Weights of a small CTC image transcriber.
Data: trained on short English words printed on busy colour backdrops, 90422 training examples, 17.1 epochs.
Rows from block 9 of a small CTC image transcriber, named by matrix and row number. Rows with one number belong to one neuron. Each number is 500 + 25 x the weight over its row's rms, rounded and kept within 0 to 999. All counts start at 0. Numbers have three digits each.
Before each neuron's rows are labels from the 100 images, of 14976, where the neuron reaches its largest size: "strongest on" is what is common among them. Only what is clearly more common there than usual is listed. The data: short English words printed on busy colour backdrops.
# gate: MLP gate (model.blocks.9.mlp.gate.weight, 512x192), inputs 0-191
# fc1: MLP up (model.blocks.9.mlp.fc1.weight, 512x192), inputs 0-191
# fc2: MLP down (model.blocks.9.mlp.fc2.weight, 192x512, transposed), outputs 0-191

strongest on: capitals; the letter a
gate.42:504524531513446499490494514478521525482517490487496486516542476479476467490522473458513512486474530481475478523467471483544490498489492453490487542520500492501479509544454493496421480489526509504577514482497450487486497507485469511479497519452517453518469499505543514515508485499529505513532475504478537491520485499521506467537474495496527488513473509518465531516491496487493485538458437460514547533515512469468508536490556512521516485506487535543518504507514518490476505539477522523513497497508513525496503520550482479489465499504470526551482494503506445468524534490502495487
fc1.42:449495448480502500520529498490507527494486514508465434437490595540531520464494478482461525544476524525487505485465512484480515484506522488469491481498512469487507511494501463517549504518480504477466469521502515471512539514483510496532458515523474508543473491546487490473499498496521512476498521493525449524461537487507471516486508476511509521514494498527523509500464489467519529477467515506493517523463489514465497484486503525510535479499552483493465540481521525477503504529528530497505533520453506477471527493487501504489518521493486511485575510548505478486509533475520518484
fc2.42:482479479492501488514490518518508504492500513530496468516517487460479534506475463487489526500454485526520483508483478488459507479495459447475509498463470540469492492532511544499531510498514487494524515504488487475538487463521497545493485473477520433540502459514526523494491451550472502477535507495493495485512516485514514518511513465554473491506482502500524485483502514515521497494487504482481476505497503488499504568464562516489462521469481514480537515490530541536522475486506494556473536525509510529515498493512496468456514458531517522477560494487577493544485540474499518516

strongest on: the letter a; small letters; the letter y; word: yard
gate.368:485525508475542465517502529498523507486552499531547509485449498497491502516479537476488501504491476500459536534445508491484555513489544508531508467491533520501532516510462462499470521449456492507502497493517539510462515519511516522566512506533543499509490496466450505467533493501464465495458518474539479505493474553480508507494483514463528468491504489524486490501508480518494467488512511543522523471488487511446516530512514502476506536475513490483504512531469530501548495529500519463512542449478499513501506503510464491475509503553510473477485503541489497539499500524514530465
fc1.368:509515506539503489491516485519507515451462479504516505525514493495519471536495494468490536522490524477517527510562511480492446504508511477486497540502467490500507507458512533471511487546486492526480442505498506493486431461504516520514537514492542480510523534496506493535467488501480558534481475473494473480531523510496478486481535530496503460523464494551487518518538510494512509525495504505481512486487492500517465477560468465514514471557534513493538513478519491526499509504507491536514493561478484496508460457505510499509489532502468458498538467508473527512504536550450481536
fc2.368:519483567513482491479483508496550529504441492537507528452461527492486477502517470491494483522509518518479536491497500503506460488507463498476486536514502478496465459547508523485525512526542510493486533448510547476499541465524526502513484497494499520485509508478519476533522468526511501489486526534478462536494538464458536440478499506475547457509547473541533497502480498481500472506437514490483503503533462484477509511530543510471475511470489527490525488501484508499432475498476454488493507501505525520476485500494522512508534482501507517482486533506514491512535496494519515554

strongest on: the letter i; monospaced; the letter t; the letter b
gate.212:530505480507496436495529529462505518480453493473497508486461485536475482496483501450528455501477511520496486504509485490485487517504503476505476516487520505508521515519487492492496500488500496443471508504564513484475515493557523466484521515483488498505540466499495495496533465447497469558438463486469498453486493516487546481506511499496510480539516505496529540550479474526484497524494535483476480494542555542489476461473537546468502463511522506485490531519524484522476518511493501517476445505509488556509472514500499481543464529501484504484500458460499491499504508515496523541
fc1.212:520486517529548500520477484545491471494541526511475522511508487478490506488503497499472558482515517473506475472483464505528524475507491506511472493493483486489493513455513530491461474520539558551571492543512499530496469455534498502491491485545517464510485523521494516467475563533572514474529522534489520515488501528510431504468541508499507507513499485488487511470494500501484525469513493552485515516489467508486514563509471478493492508501500485507494474543529548513525490487534518496472494516497498468481498487465503505466502480501496500547500538545522464496514479464515498511
fc2.212:529459516485470492503469471497524546501521469514505495531522510455496568492511481511478434493448494486459516530491527502494537474487475521491518432504493497528511436512481512468476506499512472493505527542534472518533484531510514499492484529469524508525518512514499485543517574518472525492479460473469508533524543493497514476491509548500503486516504465505451463494469497481540487530497453533532493494484443485478503521520505467502495479514485479494479499524463489502515504497519514510520510526548483531515482490502489486519525547529497506474477480486485504488545488518512474472

strongest on: the letter i; the letter g; the letter t; the letter f
gate.236:487510505451509497465449495520515484482477523450544520551496487500501486476493514506520477562476491524501470501488514491523477490507481468498490544484566497535502489473483500515526497488469502506449479514529484508486511444492483501520489491518477510502514521448490498513483507507520476532501546545511486494486530533518479509531529525515499505473531438504509513506510524472542500493559514500481506430487463539508532498559513466513557516447538496536496480517514498489520501479486505524473482512469462494505494495517521484483444515501519497460477502504489478491511494493522562508
fc1.236:490522493512499472485495473485531547530504445529527531514487477485511495465487454478512491498537558479515492515478498489512479511479507496531500514497464522487492525516535513463481478503485499479541553540515493466522422492524481556520497474518526491510505537509489493504483494452514497455528535499490440538511503531478503496494464498509499492499459547524487490511476530514484538505514478496499479502458493472448486536499545506489488551510503505511543539508498484509492502532488499509491457475528505467546519528542479441531552511490499499529512468505455495500501497533489503494
fc2.236:502498543470477508468507527451505468496492509525516504482493466513501513493485523534498511456519484499501487503458480477485493506471538528464507492490525512470505491466513500461509513495506501487511505470488514518479473468534501545542534470444535521500485501515514515483492497452513452476491520492535497506484523446487454528504489448514453476475519444507476485517536525551540514463525509501498514498508523516470497461477556506480448479497496527534510553533440542481487509501515504516499465494517498514508537488531490472529471435530514482505494494510500479487530472455513503492

strongest on: capitals; the letter i; the letter c; the letter y
gate.315:514469496531504521502469489489519488510518439490506486509493471528494474543477469475461458469497508494512523467443556529460503511441538507509504542481449537523506487479534513519478439497499511492524516517519539555513506512483464464485496501467503519498522500529476511554477496512525479503490493474485518487500513473497517492488471488503536475547470507505522485474522502523460478486520461538483520507530517494513465461502502517504514535526578506524485491488488487525492490480503550537527529498494510535516524536517461501478515490449521509527516506522472465486516489510464486504
fc1.315:472440578504479502546476477512504522470478484518494508465482487511495526515486505502501470500469474496509487532496525483493483515496489490485493483473513463483498545557421498512471531512501485544498477484467487548511542478453463481466488480498516485539483487509491513482507559477500502494482515512487442538457499506555510466493483547505476518461515503476465495480521504479521511476461491485484506495517508492476494481497507501496502468471536526508474439503507462500453469527496449525499483507486507509543514500541471490494495514515497460518496496500514440505520476530495500476
fc2.315:486477500510526495530500496457455516472514490507532523492527486520483505513456519528469510512463515473490499467531512515514489436463509551501482531467535500444535474533478452527538482488515518497500505527449490529495498526470511535469483475482490513484495563522504477523481511563484526481492516553510512470485466553488479521524468483494522496471483509526507499518508516495492494537519484470428497504498538518526499521495482491489545522531488508538512483472519488470497520542502491483433502496470504483504541527543523503546524485493487543492506479494502486479474512496493509497

strongest on: the letter a; the letter l; the letter s; word: sail
gate.314:511469495527500502504516452466522488449555470481500518527485509500523470524519487477514488535452520532491482560512471481467499486433537555466481467514508551484487510520571527515498490498510495500514499497507524510517508514513441497489470495513528461498485496496509495478472490487466478509492495519466469525523485515508484504470527508481514508481480490505516486508527518456492529479482496521523487517483522485487504508501523490463548467509487566531476483526525454443495447443487518505488488542549514532508515480515540453484501503478476490504494464487514489469533487503498482502
fc1.314:501496510524470507519496521522502492451488495545505542460463493498455530497509493522486487510513519496449470475519487472501536548532502441524523464485458509524505530520504493523549506506507504493481527476470462486491550530498537504495536517496513482473476516475486449493491519465538531483489501516479512493482512485488565516515490486495485488484521508467540527524471479515521496494563496466466494477522552542490475505503496460494436557500486467492522504531496516543470501523499500508485469465513495503496474520497478511530494544504506545511506536502503486521477540500524529547
fc2.314:482467531519499483540501493504532500502457505477475525470485502516497493510482482517472492512504512485501553491505534469473484524493455527531473492469538487534491526493503465509500521502490486484492471494492514525450509508513473464507498467471518458512530464497504485436523499503508469472511479530498498478562473493531459460467495533532513500506485462502466519477510522480502456523490505549457478485561538477507502493545482510509516458458493531489443477449520512482523470531492493540513534520449520507518531480482514490508514487540524519536475520532474516477509501523541468503

strongest on: capitals; the letter s; the letter h; the letter f
gate.299:494537514519505495493465478497486477522466510500547488494477519547475459491493496487503512513483479523515517480511487505506521545506470528552527535490517504482486517525534495523469497510542488492489537504525457492488446506517490503478507517503529535451501482529454484439470469464533508489469479491487510515474487483500545525498511480491521499522499544493491510485477488475530502504525561488493538497545523486493532515546443507489454522492543511522499482480512534517472519516492496503474526550524521547500499500481558472513522471497483498510527527546481531541521535521485565498
fc1.299:508539507497512509483475535512463523499552483534522539575475509488499530469476498495529522504493500518501519553515471473539501465538546516472490438507494505560474511475530488480489496469512474518531514520504503505527514472477509505500513489532516479511492497516495502478502498483506480516503525471476536510539431511505507480482470518456555486491528504512480555541455519524500502498536498479523459461474448502488504455535479501511488507538486508508481509530517537493501523505519438513531493515505464506514472504521511505498462471525494544487491451506491498484499517460474515506
fc2.299:503482482440536491499486505512509504509506530501494535490474459486484509482554527482485496500500537529491480450529469471475479469533458471474500515486503480489518506534482554530483490528533483540505513532502465498486483521458524513520491485513485477496510497484501483518552473515525471500480508519475499496474471528497503508512518477492524509475515524486483511493536495518528497447511505468491500496488461537505456522473496446491492505480505546438520480552504494529512492482497526491469485477551490498535507517499575477507555482477524513501510491497487491474518543407527496483

strongest on: the letter a; small letters; the letter l; the letter k
gate.88:462511540456520491547473521482471459471491489518475529546452497471512468494489495483516515472533509484537507511489493505492489531484494536506522545558524479484529484489524479489474521532502499504484499484497507526498494495498542463505502516481533471512488459521454477496490496500479495465512504465525484493540491518529486501504536498455538522479507487508525507443525528467451512479556527497504499527502472478495499483439524481480533484498480500507497499486511501526515500486504512454531502422490572508488546520471480573515484519507505472493515530480509489515477507515534499532
fc1.88:518530481477474487543494473482480488509508474497483519511500484477503514513514464497502477482496472508512489549513523469505484466458474501477486498516462499493486542541506464549532553450494496498464505512533497480529452502486480514491474530499520468483520498493479542506474505504512513511480516537497496492511527469478482475514480541450487455480568502473514490524525457536549523535464485503542466492526517537508530454490445490516453462472516545534496523474499508511477498486517496482487513466471512505482492520534508526473493535527520502500531474495519482460523523514505471563
fc2.88:456488471490542498476509544485564468477467497512505537537492498473513493489444516497541503487513482524496505530531504500517551528527513469505466493495498486469526533521496486490479526543495456503514529517486465495498441461456540483493510496546492491508452507511505484506498503506493514514506545486508518485496469483487500496501483465519519519495472507419488492503471492485504498511436510525487514519483493514502480472472522501551501462538465528495492515469460458512498522505487454489460535536494516479458515519477530489469517453506469494531472526479524507492499520537476524537

strongest on: the letter i; the letter e; the letter k; the letter w
gate.282:490534531489486479498540522516507502519501557496498538527445518513512491539493533522489476470481479532482503505512554453523519519498524499494480548458482486509446494515467488493490523526491453486479491469527535541473522459472507511506484503521501534498469545480533518488447505515498529521520497502486509463509506511488520473503479459467508503482485503514518469503515479478483498523497496521490483518591524515507477469512460476527463526490490529458510538448503561510464514488505515508522508478459460504476508500516452545509486512500505507493467519503531487470477509533524507476
fc1.282:502503520504471484469521494477557517515510509517509498502489468490506503514496511500497464525513490499477476530507520488518491526504535493469499511518531490501525465473544471473499480546431492494479481480493494535518542503535486483558481510488509456486478503453496525469462494527464535505503522483486441495487478482487518469510467517458489520524488538468463507502514482462463466492466497498501470489501492502512519489503434522485481454500503512483543542509502480529513484477516501507523559476433482541485480486539488491568496498483545485541464487501513463523509536498492540495
fc2.282:447491480536513515486556487469538471451557505487524513501500527495496501490469520450527484476505481502535505475500484541521489455463504485555557519492481470497536517521502481488522503524473529522501497436537463504552552494509484500525485531493528463508496487499495517484567499487505472488536531515496505563469492485514492498493509498520467508492456506523510516534519514506491456534544468481497473509465460491498512520484497484484516476494499515474493478515472494509508492441497484500512507507506543551504469449502516484527503503483501511492509484535458505518481487497474492545

strongest on: the letter a; the letter j; case: capitals; the letter m
gate.320:504490469479514523493517490505459529515509464495494501509491492460485509470492494521484513533471499490535518530548466422497491498472540526503525454540483503528487477495522493516491544508519530521511502541498471487495490553548479565453520476532538506481505520528506532522472509493522492483484488492491538500484469477516501493489504537463494461499535502524531516496530502524485464484486471447515487529489537547498504556502528506533497462488478513501488497509508484531498483483508439503436498486488485470529537541489511475505485528514501500517465500490481459530510452520510521545
fc1.320:529539519479442509523531526510497525523529502509525468490498479483492507485531511507518532520487479514450494527481463467516497488519513524528482481495506520493526500521525472453458523483500515486496524478518520493470521555522483549507490511527530467463520517487498498519502532489523447500498490518499522435488489471542493490475513528486476494441509478494483491533533512529535444500513465497492518546545509523491505539500467466498541514493501465471508475527533499516494470468492518473466471463476493536513498552461517437488500515534517518479485499494526536480520491472504534538
fc2.320:511538474466492471504508484494490526492511524467483525512498499502509478506537481485510499520525478484488493538526532517470523567510521525530497471525470497471508453471455461526485521508479470473492485480425488529481520532513521481510490490514517433511474520513502528499455494522527465488527475517483508507487505484528510475465465564490529509477511462524515523524480523486499486523506507429500496510523510503520506475471533460492500497482498491494494495461497466560514502489490491498558488491524519467476451514453518481481564524546527474489496505511477502466501480488533483525